From a checkpoint of a small image classifier.
Model: 4.78M parameters, arch vit, norm rmsnorm, patch size [2, 2], width 160.
Training: adamw at rate 0.002, held-out accuracy 100%.
Data: trained on simulated stained blood smears, 41.2 epochs.
Rows from block 7 of a small image classifier, named by matrix and row number. Rows with one number belong to one neuron. Each number is 500 + 50 x the weight over its row's rms, rounded and kept within 0 to 999. All counts start at 0. Numbers have three digits each. After the name is the row's rms in percent of the matrix's.
After each neuron's rows are labels from the 100 images, of 14976, where the neuron reaches its highest value: "top examples" is what is common among them. Only what is clearly more common there than usual is listed. The data: simulated stained blood smears.
# fc1: MLP up (model.blocks.7.mlp.fc1.weight, 640x160), inputs 80-159
# fc2: MLP down (model.blocks.7.mlp.fc2.weight, 160x640, transposed), outputs 80-159

fc1.631 203:545464493600530514511424477561481497563559542545557525558522498553404556457541508483539502517475594508516489533529469486532476567462416519520545436487523516470496528592468496563511488480423562457422466470471510455561482494487419495443551514
fc2.631 188:469550487367509416448498555424567510447492469495494485424497469489499415595552509514498518525522461451499459427533466517473475376581514559421509536485468457507479490440550485495521437467472483469567474526473505507437469534522526578545465531
top examples: spiky cells

fc1.353 018:530501534504439438435536660488520574503597498553519527443551479359482476562558451505534517455492498493495574564489575473481523473540415485480513505469567437452599496555563448403410515484454473527546554503626539471513519412440554565472478484
fc2.353 018:426558424550518447537468482523488557536485517552516493565349564508444473422485447576415512507538514497486487503461492479424517494479579407444548459545493606493546515466431449530520470503512483599482416598494486534445636507469508454483568473
top examples: spiky cells

fc1.293 018:539506536536524460455507538595468512505558523578520605473427546460479489504474491587582540464592575475494458495404490536489487440498539428449533477484484479449514494515488447499434492495508485548515475533507556515561508370533518517535480433
fc2.293 024:448566502527490450558526504500496411554496572471569538531468512596454435520470536506505550438439589438515512603479401471503454441513494537570477443456543498530509461504457489424498404492464543522467454546564572447467513480520507586444500506
top examples: ovals

fc1.530 019:525509521468482422569447635469448606476527539528467490602566536449539531527456449525580451405393496451522482459473609548453506499574444446521556383495454513563550487459514517437500492471488453531521474517546474590485486504526564480557461504
fc2.530 025:490419543460516532455553548525448485494526377559519469472450516551542479464417466491400605467523583465459446546362443525527579489501492438496509535462560501517470446494532495468529504488493489443460424460456535464418534510548479505476544551
top examples: spiky cells; crowded

fc1.7 024:508582544439537529461604553373478564565455501528473526412469501386497497495408452557451476513494508524489475484524487482432509462465437520483546525395453522469520482534509556507475467488500537515461485499490530459486444441506599439405481592
fc2.7 037:484480545507513393630483600548512457457558442500465497619530554373566435453463483404414446562423489453512467518418468557427521437492471434497519508595472459520486489536474483472521448534516479504456502473531441454567469514549566479556581494
top examples: spiky cells; crowded; platelets

fc1.44 158:516530476530550562513522593489485486544463381488392512530481536518570485479462629518568469456519422496498449493474375358566503515465536460545544565567572518499419537552491510458468494444583549474449425488470506499474471543500506516480577544
fc2.44 175:522509558434528481467557443467525471443471589487544477481463492432456538502453476527423503502526490421498493549435525473495510423506478537433487486447401496518523483442551551464479468554454404342579579520449443457448416553502464419475548473
top examples: small spheres; teardrops

fc1.72 155:498524490544565561551484579478457449568486405492414489587498537488528516477486609525570481454520419511513435500472368343560441505458530476545564527537560490510400542565491506481461482479557537485433431446490477474448470512477487512491583527
fc2.72 171:493507571473491492497601457464542461498470584472588496473449507439472477508440517525431512541528482417473535606442550499495502412523451501458495518447400523510524467407545551489456477562469404335610585498475455491475435531522513434498527470
top examples: spiky cells

fc1.391 022:505473471551503509441503440515547414541589435508490504515499471538459536565509517580489569541492551498424556543531523512557444490509503525517470454522554463465531507558463349564508515574581455526505569443476450535494525551538504507469447497
fc2.391 027:513467510520493585412530487401503581384561461544527552486454476539461487392592462477494518496518582482557559467507605507489512559535480523515466477544453466448530481461462537495539465517468517457538539565472493484482537487413418490460441628
top examples: ovals

fc1.222 025:502526482439479480483493548628503475473397523548448456463517447469478441570439404541448433458414510485502467491500548498395470557477563514508531503523422441602509495424495537500531516429527401506510482504568510434522535474486492579479484510
fc2.222 037:467520525563484573563491550429470412492414499526588447471538511468506536514467531445447515486533529568491518547465434529519504406499545477507545488454467440597479459500457512472523465560539555443518461438523440520583569515569512503537573486
top examples: discs; crowded

fc1.454 022:400502583550527450438452487417470480609492511466422529449518467597568519560502473508511424474467489503435519426549491537527517576512525543461520441440514475507469561507529558373448497517438518507542531460396495504538508598473571436463475529
fc2.454 023:491488553448507481587462475636577511415535490513536454454434499473561474455481437555437449557561469493567420495554502508507526547551524570460476493539386497456544506486492548566549531527558465463478539476544482497548464508521596502561558512
top examples: crescents

fc1.516 161:534431523531571497572491557464549528523494447493489438559496531545515526426493593463507565527520496529552435491472371414515480509506514501591606510551594467509421591522483488479538545534487541478377448465509536514525501475506479400384565436
fc2.516 180:582570565516418415499545422512506502495485552486555511441508486459513447544501473462443538413489514486526512534517550542452475455530481546442481521449493527469563517456454454479576541517510369307584577541494483531513504472546522502599512514
top examples: spiky cells; crowded

fc1.525 143:508380487513539420560508481561535537495535501521516495478600465472492563489457590506446492538590583526557489485525442505498428541536470582528476475556579463547453549553470472497603554563420500456409451508495518508550505491499410386371520458
fc2.525 151:527494563468483512420614504494584542484433464549599547461444503460579476525447518543495485501510510446438570554514551515495569474509426463479500507462469520484532485419505494458490464477507406459630564558433457560593514577584492444472510556
top examples: crescents

fc1.218 105:478427463487457409540568445540478479565530552472493521540586400462539554463455528502465462514564501492559541449527575590407448535564498585459480508530470529531551438524477482477595529569471532415495492492559433476472507459540468501518436423
fc2.218 097:401505528512512456471507526429585478449489521474576489458437483503407511555494525528443522554538403482523497481498550508503543403555564536456517508444483459457509432484570490414522443504408496416601505523505574484456492580452516565496455512
top examples: crescents; discs

fc1.27 184:620500496513519505602469509462552463462513450502476440457547487530496480512522554464491558495507475539570326491502390381493435435489496492556593509539501508528471590543469526504559576545471492464371471502513489524482480465533511403449565481
fc2.27 196:583549530540425539481509421497476544453487497498513486545500519516553500440510452365492529363446478566478492535516554506412540497472488459440469535486506538467550552524455479468544579505610517314537601533509510542554560483534525495524528471
top examples: spiky cells; crowded

fc1.628 019:453450518451593524508483502397430483527372475575434537553468590414462487420507490580525576545493557499465536462522500549522549475554483497518562520523509524532473501452517581431465466481439573509525504525462494521516476548505515462541529471
fc2.628 024:471597447499474493497585413645604424509521519451547458447450536453570552514451550542435441393423505434511456604617456570424463465544529518487490527464510574520429465530524460523428588501516445551552433538533453480566467537439566544452519504
top examples: ovals; target cells

fc1.169 024:456448503499473545474502467546610369497664464448449504491423451481503532469544480534445582509504565476442507534518452528584472499548516499554517443531505480431528494477481464445471547556451428507493482470485465612513509520587471519510405524
fc2.169 025:567523481531500557474504524507531461469550557509585583479482514637470520526567503472484483501496531431616521521556548477549501533485519482509516428459493485547542442479450447525541389429461545498566465507524512451513579539455458483485451580
top examples: ovals

fc1.158 020:426542548548474485436457482528499416471496478504513461518510428534510441537563468520518408494481487510530444420464428448465470517561578577453483562624439480592497509465501498503481537586538495505420561495447526492479530580478571478509512496
fc2.158 028:527379440457484502503526486411431441535481480575560453424500416509567494559559564479522525467432445572447488480526530523531505471552497454534611477485422469530501527465571569486492564531484576437575518436590508448403489507511482499549502477
top examples: crowded; discs

fc1.212 017:582469542538470471485478510543497541550631427485544597471494460442497461590504556633530480436471528449469574493523563513386549513441384510429524408533505575477487442590485468528528558505547512525492463511546453422470549443526393538520500522
fc2.212 019:474453515544499489514515460422513520496538469541451514507474530552511406347489441527404518526470538469555514573449575566545501510476478493454464412653443450477530468502523519457503434541588465501430463598479525508506433511481475509522469559
top examples: two lobes with orange grains; spiky cells; discs

fc1.24 017:591478483479522540426561434504496490509599526540491452490568562443492427597462601499508538487536508519537525395540452510426427434508426525533525523504496585531481424510472453573453615459519520502551560586547424553473497465497442518478518486
fc2.24 019:389495485493524487508540511445477457323509498494433588485533586523497541398480481509513559566461544458561517504481474493565487512490443460484476466613444472444470479539428479555518459552522491522530483471497607471541512424541490579436466568
top examples: two lobes with orange grains; ovals; teardrops

fc1.201 166:622486516498532499605474507455545471483527450508479425471544501533519501500531568473494565511507480538558358492477396383488448440495507500561593520548533513526457597538461526501562582551477491458352472491511516513483498475543501401420569471
fc2.201 164:584544533535431512499496416502490545440499500514515496517499521501539487440501449404471532372479500542504481541519543502446535484491490494448472526494513523455561546530454452481578584491575487246526575542492518546552532502531520494564518491
top examples: spiky cells; crowded

fc1.234 019:418503530493479474464446555480477387523454460521557476478488472540483540570509493484451434466630473510513485456522470513527510569543547562579488588544514421464507505501498417498514464519460519551504556525469490544505526667599511466493503540
fc2.234 020:494454531508486499417421417441574525375604549579552499501435483515574483479571358548512481490509514572570496421524540571483540518536499526421509542517507508497526515462510492515500509496550577393543554491457442435576501482466505467402550533
top examples: crescents

fc1.256 019:487497552484456467513442475597480550498570421473526521568470584523483483591555486550543446423505426581557525423522505488446483559574583504461532420528534492503499457544465631457470495447566516486519456550436495505493533452504544574537540489
fc2.256 027:463469443510438501528499554546463490457465453553533425505491475539520559493494469516487617537539562589446482543429474540586518445474553504528602448482581440552465523489520569446392491511466451458584460492542470527496508611561459511505483506
top examples: two lobes with orange grains; spiky cells

fc1.320 021:436569504536485523428458527510496462540482528504537402415480512504531511542505495490480440414547503403580426382434489519455387509522574522441519633590474472536494486427470501487454529557541424552406523531447488526505414544560552494427484536
fc2.320 026:483397503437484486443508531497479367539481428532533456420532501484464487564523489434478524460496450507431531477540533554449483399547499515450581565531524456561436477514559498422491523569490587454544523479557404459524531534489552564494509500
top examples: discs; crowded

fc1.495 128:525515531550455497539503585475517509515487479542476520442467583518485459582442592583556474522439489404519490487487483357589456485503501451555540512482482491523509492533375562525486532492509494446487505460414471546477490552513482499526523560
fc2.495 134:451516523365448507472574436495568531449498469502471463468457504506510536515461504580539488493524547414453496524463532436541544466485523441434509478549321527502526487454509582476444523537492438290563554505437451480480453592546466411522550459
top examples: small spheres

fc1.467 023:424530525564399508420426472521492446459504466527477430507517502534573547612508484462515503461579429497506430447532494474498471515539594505539432623563521447550558501531510517465531536482594490514453576504529503446463544547560470531420531499
fc2.467 031:525491401479504503396521476452543498498368483559573438464521455512535559541543483417475548512560522541487566427495542426528551499523555494518640602456545540532474529518530512438493497519480589424601540451523453529528539527451456477463509474
top examples: discs; crowded

fc1.79 198:509492528521455469544512581486529549500447484566482523430451560538493454600422532633569463541425518383521522466491513426595483483504507457545532536496448490522535464494411558514461521502499497465501525462430502562487505570548503495519491541
fc2.79 273:474495554410448538496592448481507484468478471498493463409460521509532542515469531590512448545498549448429549524476538462548510515464479416481510470520363576479526478433453569507423548600537396352540563475448406486511463571545507404505540437
top examples: small spheres; ovals; two lobes with orange grains

fc1.602 021:510543500484435482479590599510503568538379545519497509457551526460507496590455449602506497422540443571557460459456542489445526487530446550494576428497382412527518500497549594509514483441508492464491466443521509469499521527526462462512511432
fc2.602 027:466541464474491530605494584505492431508464504448492415501540511432547509541404482508409526515536527549421473535459431475470537403473499479521528480418479563556521508509532517442450568504514442556488412491520507503504535515612539523554594551
top examples: discs; two lobes with orange grains

fc1.412 146:534495523549470513544538607483506535484460459535473520456457583539524474566426604599573448543436503433511485494516459381592466506474507433542546522518487475496496508533421533491465530493527508465471499460442484549506479554528490480513543551
fc2.412 185:451507548419449523493594439481547505453493528510532457418457518477479527543447511587492485541500557399454500545460552456524544465494483441450513438477360517488527465444471573479421496558478394311554563479420439482459429570509507385491531438
top examples: small spheres; two lobes with orange grains

fc1.347 129:452471444514460538542503531499463487516474474430412400516566437582462527474515507449498545524503452567507483408559436542455522510455537515489587533551457509423452532477461458456539520488531558377479410471585472461467487372530538489505521383
fc2.347 109:448492530417480541459549526504545528409479507445536490529431472475560484478549531408555538507591469503494545486602556543490508462478532481483512557536464436399525450437501407494508446476484579233576500443532528512512449548554435497513492508
top examples: target cells; crowded; two lobes with orange grains

fc1.219 018:493513505598502540490416481486566492489672487474520509541473529514451560495586537508471429534562536506443510568483517516497501503548533472613478495634487589405545412560504471423433566476487452500511484486511489568570480499564436502498463513
fc2.219 018:491442497501519523502519443549492601425643491506484596460471468532452530463573446554509507504414598478576564504561484513572523504449488454516468434433485395580514509490409537521517512473483466443499463507434602528547554507534318552525474534
top examples: ovals

fc1.297 130:532529490551537549537515623490487520508455428504431525513479556519538481506454635551574452459484442487521462498513375357587462504467522448538552556540562476495448545546451498453475493461549544466445451467478498508503492517515465478504569568
fc2.297 153:497484551450481500483572432483571488465486566507555470453462505450455537512426497565459502535515539391470505562423554456495527430514466495449500459448377503504532467464527559474462490536442422301585567499449428475465426557513503399475540441
top examples: small spheres; two lobes with orange grains

fc1.607 096:601542509574535579511511565499495484551451429481462493531430566535488465490499572483552516455454474508506391542501409365574513505449484438535547540497563466425448550538390469418474492447553487422451499470431526503524507538491517514477584577
fc2.607 078:459467462482484443505519444488605496392534569503529514425474462525433589511471489575475477514524534453557426492426615459511539457508547505445497504467378480498554502516561537477514499511369523304608526551473532483523499585489461501498531484
top examples: small spheres; two lobes with orange grains

fc1.438 171:504479532527463495565528584498541571493447474544487531405437578515497437594412565619549462551446524407511507491494508411604487474483505442559536536505462478501523476508409537488468529503505479462492536441430502562493500546539499478515502529
fc2.438 184:484511535420438510491594444489530485470486472498491467416465525509516538539453522584507479524495549422457503521473538458533521489488493428451510496501349563490531475429468571480439548571511376310560566485446408510505485564552500390512535463
top examples: ovals; two lobes with orange grains; small spheres

fc1.586 154:446479450504458529501536485535438453477460475411471400493544450529505572449518492411479539535521509559483480469545459550426516518459560500501611490530477490418435493449503441452507492519545493434508434476567414455508495388474500504506544379
fc2.586 222:469470538491452453496556574496595571460474540456559500534425503580448508564510564488620471561499540479511513461621577582493551525476500503497505524540468474390556454517464423491520503518448600362556511442499566487494420575547447484502501496
top examples: target cells; crowded; two lobes with orange grains

fc1.450 019:575502538556512561436564407639510428524545512485567422516502547521473495518501466590431560453520593403490554575492586534487447533479492523513521452537556489471433446467525535491629529509487521510564426483548435555605421527487509500468471529
fc2.450 023:495454542510456545516552425481502491477630505523587611546501478572467466392517494489502470505459520441544442567555471620594528466499521571591495427460436442493504432516477488471478463526499493521568447526517632450587438514532454473526566554
top examples: two lobes with orange grains; ovals; teardrops

fc1.400 020:459532520502512462445496502524480471460486505505529481504443502488565527564565477586487531454481469519478488416482535454486434568520542509536497662545547462510466513443503543433485442538570458534455539493532477429502482658599485440484451569
fc2.400 025:537457533405471471374477462466595414411462477576549478439453517553463480524500392498468553465573451527520586432575520518490507497550551475488514559539483543502468545495575456544513535514553576416513542502456478445510507488437547552437490440
top examples: discs; crescents

fc1.572 020:563621444498471505487494612551489542465501482508466490472579479432485468645498491528548470511514391546559507496509486470397521567469479584500491569510545432464610487444455490481581525570497474534484534487393470451550455484509535467523485501
fc2.572 024:463515480476477463459480456458520444540436458540492438463407538613551558537503466466450551507536536532524546457493472530526524503468517487533595499590539545541413500518414511460428516534550549423421502568514521432443475479529470508527475494
top examples: discs; two lobes with orange grains

fc1.616 018:472533532429413444551453550457591511500435514492511544593529566482451492466514479431516541448445419392529468483535490549452525593449477479465549361462502498487470548482488478482496488374502418537517480401554453537485527520594459608466539461
fc2.616 025:524472496554479513538444572520527477473483416506568532516506503555542490451424456529475617504550579444425456576373474524511572413489487433521543479481526423544555476512504514469481474526468518473521464498462548478491589516522392518526537481
top examples: crowded; target cells

fc1.141 022:420505484580492517419465379483516458555559439528453526376458537532446508527500467610601490482476513582538441514518501470484416549560632529489447531582486540539521538482521504522494506554580417472424543549485520456474474469561511480487446596
fc2.141 029:531454469524470496520532454513486426449604515522565535464495501601564495519529515440561506582439536517480496482544602497492481544548524513612618505488448419553533466457602560488516442508484580478518473485587451502494417533552520475537479563
top examples: ovals

fc1.496 022:430451492461498547474448461444520480628555501475410522465418497574541559400472489544516499613517579481561492592501477543567480507419465459481544444465475519466466419505502451528471513465413424521551512488466524600481439501456507490449439451
fc2.496 024:551540516535464511521520438565556509443657501510517575487522515453479444489468546579499538451503511463533443603513517445497531523530537554594497474453484391486528454485440542488519437445495519530534453541492525496568490471424513479477537543
top examples: ovals

fc1.124 023:442555585603478476579449458639495514505507430463531481506550474416508448587443440521499467446511553470493485436465492488497516534581531549508497489518523481529472528426505502586545506524584480482387570479402365455476472555522588515488506513
fc2.124 037:554442503368494543458518547552510445569418469528534464417453470497488522519499584439437573477530464508449475484535511479490528428501501466458594520471520451513469479521598517409500515582489563409605471477532474431573520526520495554497473477
top examples: discs; crowded

fc1.288 019:600489541456543500454436509562479464519456460522449522494457541395568475613536485494473453483469542487571495507426524527411486523559497446455461609579540447559605553571522549531513506617549410500475474468449540419626482443533495510496487470
fc2.288 022:529423500462500550464502554504498435508405437510612532411487522615492538546546503451505486511560483499513547440541416560532493491604599460518571489478494495660527573492458519520451495522531578434511451452515450408487500531484505510561463552
top examples: two lobes with orange grains; ovals; discs

fc1.18 019:586535492522503479480420548606547527540614494532492532475488493510479428480502508550532478465523523502438498436449589518503530538464447451543517410551514579452424440553533471554551602510404459480619467617521458491516515418467517492476456458
fc2.18 021:413478461482458498540497430442571502484523540505490521515560546552444482418464504566479576530458674424502545611489501528639469465509450459516488406510503413459531510580440485447518520468548513507477479582525546539462509504437456537508508591
top examples: two lobes with orange grains; teardrops; discs

fc1.217 025:373536503438543486499464418390484501654398548561514523381496510462548450472539472506518422462467459552443465498518424530388417454486519502492467580491484483582527509444533544459499489545502498504442521569495631472448462534500553456472503554
fc2.217 028:513516560482451428555487540574490440487457496436488434525545468360571454581468473464511396517516418514525493514524578492399484461588497513433497603550500534470534542554505547568539509499473513528457557472494413457570508482439633496499554439
top examples: crescents

fc1.277 154:476461427489462531497505490532437535472502450443461416500561432563502538466538465457525502532499551544488499411566448580422504563455524506490619508552450529414468490470488447513530502488534585431494425470584436487569496381526500489516524395
fc2.277 165:452484475471431502491580548495557530491445463472504509489433490552514497553526544407592474553527495486493511477613568550444554525487535476507513578546459467420574449469423415476501516490497597262554492440472540527528495554587475502500482511
top examples: target cells; crowded

fc1.263 164:583452515572536572560553458507473514579537479526575490553455554460509483464536550495512546518491512562499506600505480489482486531423434461569608462538585541465461542567443466492504546548516527451408498443515509487592518507495514443426544486
fc2.263 128:525502541430502453523526470475569509382488533480523485442556392552453474572520497562457454492523528487502490508503518491550423383528476536485531575461454538514503545434558510494557483555414443435540534525520473502523390502485536530496494521
top examples: crowded; spiky cells

fc1.267 189:525525565474405568518506518460429403606600469510529489566470594461531501429525494411552488513454475529442570555486541474492461494437517395494539528519437582496516502500410551591452551566585505465491569418535497550526496521540505504533532490
fc2.267 253:535524519420550492388523418490549530479504460506496458503447549387607453448550486471530583476559486469485453532442466514526531431549494480457501520514529441476455522464582465479447479484534445613530531498434503534543551526500467438476477537
top examples: spiky cells; crowded

fc1.109 019:490506545501506561439428419469481406554465475544545444387438424550527480605481432391449544540478541551548505499520500477480484589517533551492461639628520505588496492470492539543478533507476464494446515530495548426494494552528545435471498522
fc2.109 027:523464502487490484496495531435498485399498514523571501499522525501525516439608486414539442569448480618568503478579574543492501500527557510508533434595449491564498538444444540502610400540540579434501575435522436440571520479498480502517491543
top examples: crescents

fc1.568 019:525505502521486516529492575506526562603362557518513486513452538428494466419546469515499462393484559502537502567484431515498463368473403405434540344448406578591559497496496469494479471404432486538506426498560456554527475382429530557494468469
fc2.568 029:522422478484504558551543571473487469536525409492495475554536453498443516558442536472460595490530529436427495557409406475464573421524459517506503607523537443502525428487625510463499558523446447547521445561477508503520437466435520496497531534
top examples: discs

fc1.280 143:478536511540388538521516587469469425599520419532467485536434571491477496598494528413555590486392455434499447497505554479481507534469527447495506499476405528456583451520340531509470540509552487446487544489440496490427505596596565522529487531
fc2.280 224:488473511434476456496550446522624596436406551527510519427501473519539435417455513571480426582493548486529517471439560463506523427508516463456450554541430476499542585419458558463448499519524483523544534493463498541541481504473510422439508413
top examples: ovals

fc1.67 019:466607532459591425469549495522507542507389490507533483478474537472503639392395524623529487443454576492435509522534532515455438574579544526531495529419460482515501520504460477443529517486489507522531458461445558507486478552561528412525480454
fc2.67 022:484543448472410519504541508604539425491538504507503494479436531487579517544542550529384431486494529414503488567562442584465497474514475526455508528409471457593512452544521440432418541522484459478510528463561510453527549535496635533448517518
top examples: crescents

fc1.389 182:617438536549540456533516472631499539525478577553566531568524475428455549472432555466458529479495552498559467571500496428498425542527401571506527471493541453543533563516444491471562517582446459479411520528442479451543463500486428404422574524
fc2.389 179:537553528485467531454613544471537527570526415457494502499422526478584480592463616509578513457530465532484466586635560569485538552481516467520489541533548580426514487514507416511497529496538514471606517489526522543539546541555515512527519541
top examples: crescents

fc1.98 021:533527493586504461447502508471538652529589479477513579570504519387485493575504570551604484513440500470484497537496517476491524538578462371469553391477459508452489524505536466526490570493483460512520511531391443523538513417459442624481471446
fc2.98 023:524485459548469481551484414538536613433515521507521534560447605518596533377510473482439510472470594363494462575524500452552549482471506448482454413520519433488508433556512504494547530550454439492485491569542566487509436466544452505428508583
top examples: two lobes with orange grains; teardrops

fc1.364 019:517513526441503506487489420495446392556635460518421573342540455483518489554471430478468475433484515536543478524489543528432515545477489446463518503591481620585426511551498504520548515582544529520456521459451565539449513427447549519437535596
fc2.364 027:550437557491512491581433524407472478483506499520526513526533461542513446455508457374518507596442541558532489438491623477491450485550558482506524350587417391487560549465389521495555432469523573477498529495517415513492478491511474484588507560
top examples: spiky cells; crowded

fc1.546 108:587429509531466440549494417500524479559524493578496540507521486487507575476446546549475480498507503414550482496440445467482464531551471546501477491522499545577516538596330529500525544545453498320408491545379464536477517609570495412374507538
fc2.546 091:520496470429480483458560530527581587484515416500529555506440489481597446523469508532500452499573488494489579560627580544499498475519599509493505565601519514459540474520563461537551512531439555391610488553529572524477512616571490534537443594
top examples: crescents

fc1.92 016:565557426497516449540421479471490481583461490568489504496529511411473459437524538442556530523416424464452537467476442473517460454534409559497484455451393544490496476477579403386507562517534485495533504481458506496487532558570494426468483465
fc2.92 016:399487550536513487552477555455524484523443463383414452435530498474563451520469475460387550526487576515418481581463468466494564540565523494525566458494495609544510521471427506514514517474470576501482407501511400423490556415537436480448478472
top examples: discs; crowded

fc1.57 019:482511552496536506468535456444474517593543484541531490579457525426437495558446455520609480442500503492584627471585565495452517452519425532510568455513489581412420472592484545457507533483455461551514530527476404585572504478603489592435498451
fc2.57 024:458540515474457489581549499580572510487535550470578497547491566459548512481554487518415513541449549355552448622589447544507514448465500466499486449537423410610508433509455450505510505557516523526497397540549519450624476501527578529480515575
top examples: ovals

fc1.510 020:410615573547545522496541506492495567501444477503524392495554478520529491448459543549487443393397502457538502523436543527374501515539548433464540522503533474522534473404513562439517490535540465510466533549429475446578462598512547458499549474
fc2.510 026:504470540387491468502501521617551435550525422563519453469376504444505509568438511510412461437557475484495510512551435569498506448452426489406557510461473492486471468541541512435405606517503436442505457488534567433468531508559575473518496420
top examples: discs; crowded

fc1.333 183:627493500519528506618484523455539492482501470511470458461550487530491485531515557498475543512519475532565341499514410390494433424477501503551601524546502517539475597549465532517561575520462497454361471488522496502471460458544534411468582496
fc2.333 191:582521501548433543473502405528476525464500469517503500544520516503572540423511457362508504384495516570467504542498556487421540531482498463458484530527528525469545546534470476505538612492617541305521580539506502570583574484532507482489538471
top examples: small spheres

fc1.592 019:446465590537507489520457471474407485531548491512559514575409573573471561440526572608514635515423630498475574522523520524459503499510566520420518442440542467495481443526514421482536450517435442530568480508492534551513521474571484432515511470
fc2.592 024:466467454494449522543524437555506487468514507489598560461444528590478491525495507576491587473490595455550522573565446494499532417509523462565520457462568453545493471512472477438495549524457498494554378476513588446559494506431501566443531486
top examples: ovals; teardrops

fc1.301 019:538499462390502475542457423481422521576591510489489494421561423448565479463491460450493548552425447531505580575501500483510494452476465503497474415523503523525535542501547476574404513480473510494523523507452490508470498403407515486464497518
fc2.301 026:514494531546508458558531500503460573463504476461520463530522465483484520418497492443534559610471459530502536488439567485485538485514528480496507447606490454501490539468482481539568431471453547496464570555473482592580509442458475487560535469
top examples: spiky cells; crowded; platelets

fc1.229 129:522545538513384536530484574459427407584556453529486485548464580521499491520508512412558542467382457491484486513496525431507468511454523411492529495469404580487544495517336547578452538516585506436484554469472488529454510542563552532545518499
fc2.229 209:478489529398524467463568448522615608466407509488490485471464492444581439423462519537505496557540506456523485475426520439518532398535538485449471578585461424479510564415506520424428459503544475520528538503422500505518472544488480406437521445
top examples: ovals; discs

fc1.283 022:534570528519487515510472459579473494574494415554452528389523465510549492616448447531429435450506464506522411516449475497390482540484486515520510560491538543562518491514503490553482529524474451486438458495424477401425548386505566497465504609
fc2.283 030:443480529428492517491495569487437369544471544489425493458486482571522488501490553390484525543474485558385518481532562498418500425528475503509550499581501423492478444490523550431589531537466569443475494490518426439514429500544572540575432554
top examples: discs; crowded

fc1.615 022:455524470562402512454479492551463435466477472538446395468474529447525459535554464491448464484516470510456451460472623514466428561536596539550470657548530446488524563487516508487505504561489505529454530482416459389528488586587493480489544510
fc2.615 026:430462553447437421375520456501515435488406511504560452409449514508480533534567482457431518482533457524510569472516478516547530460504576489439605543491537492579442496509526472448468492517494622414554582454518467508559517511463467480456545491
top examples: discs; crowded

fc1.462 141:527531517536402510526448554469490482449535474576501506446470569549493467592502532584568476528403525428490489507512508394605460492485512442508547474480431528516535491530380560606452525507499487430470530460444487551479507549543480516540515553
fc2.462 171:436479532371471466482590452505568565429460463474449448465473491486553524506455506554531511505540520418491487457464524434533496471506546462445490551587370489513514485440509546442451524565528455370540555483440454490470441576557449390491518437
top examples: small spheres

fc1.427 104:548488551604509568575585626519515594506441482470516476480426566492488421478451568488553546518422480500529413506505453423566483439457447453555545551511523435448482524477395419360487505498531510436449529459440529505546482507526517498488551522
fc2.427 112:483531457476461513525525421521570413469507565477520496464480453533430559445451536541446416549502497514523420582415606439458581451470517434453487504481377510488557552475549581475448460485461507347599540528496480494461519565482507467511565430
top examples: ovals; small spheres; two lobes with orange grains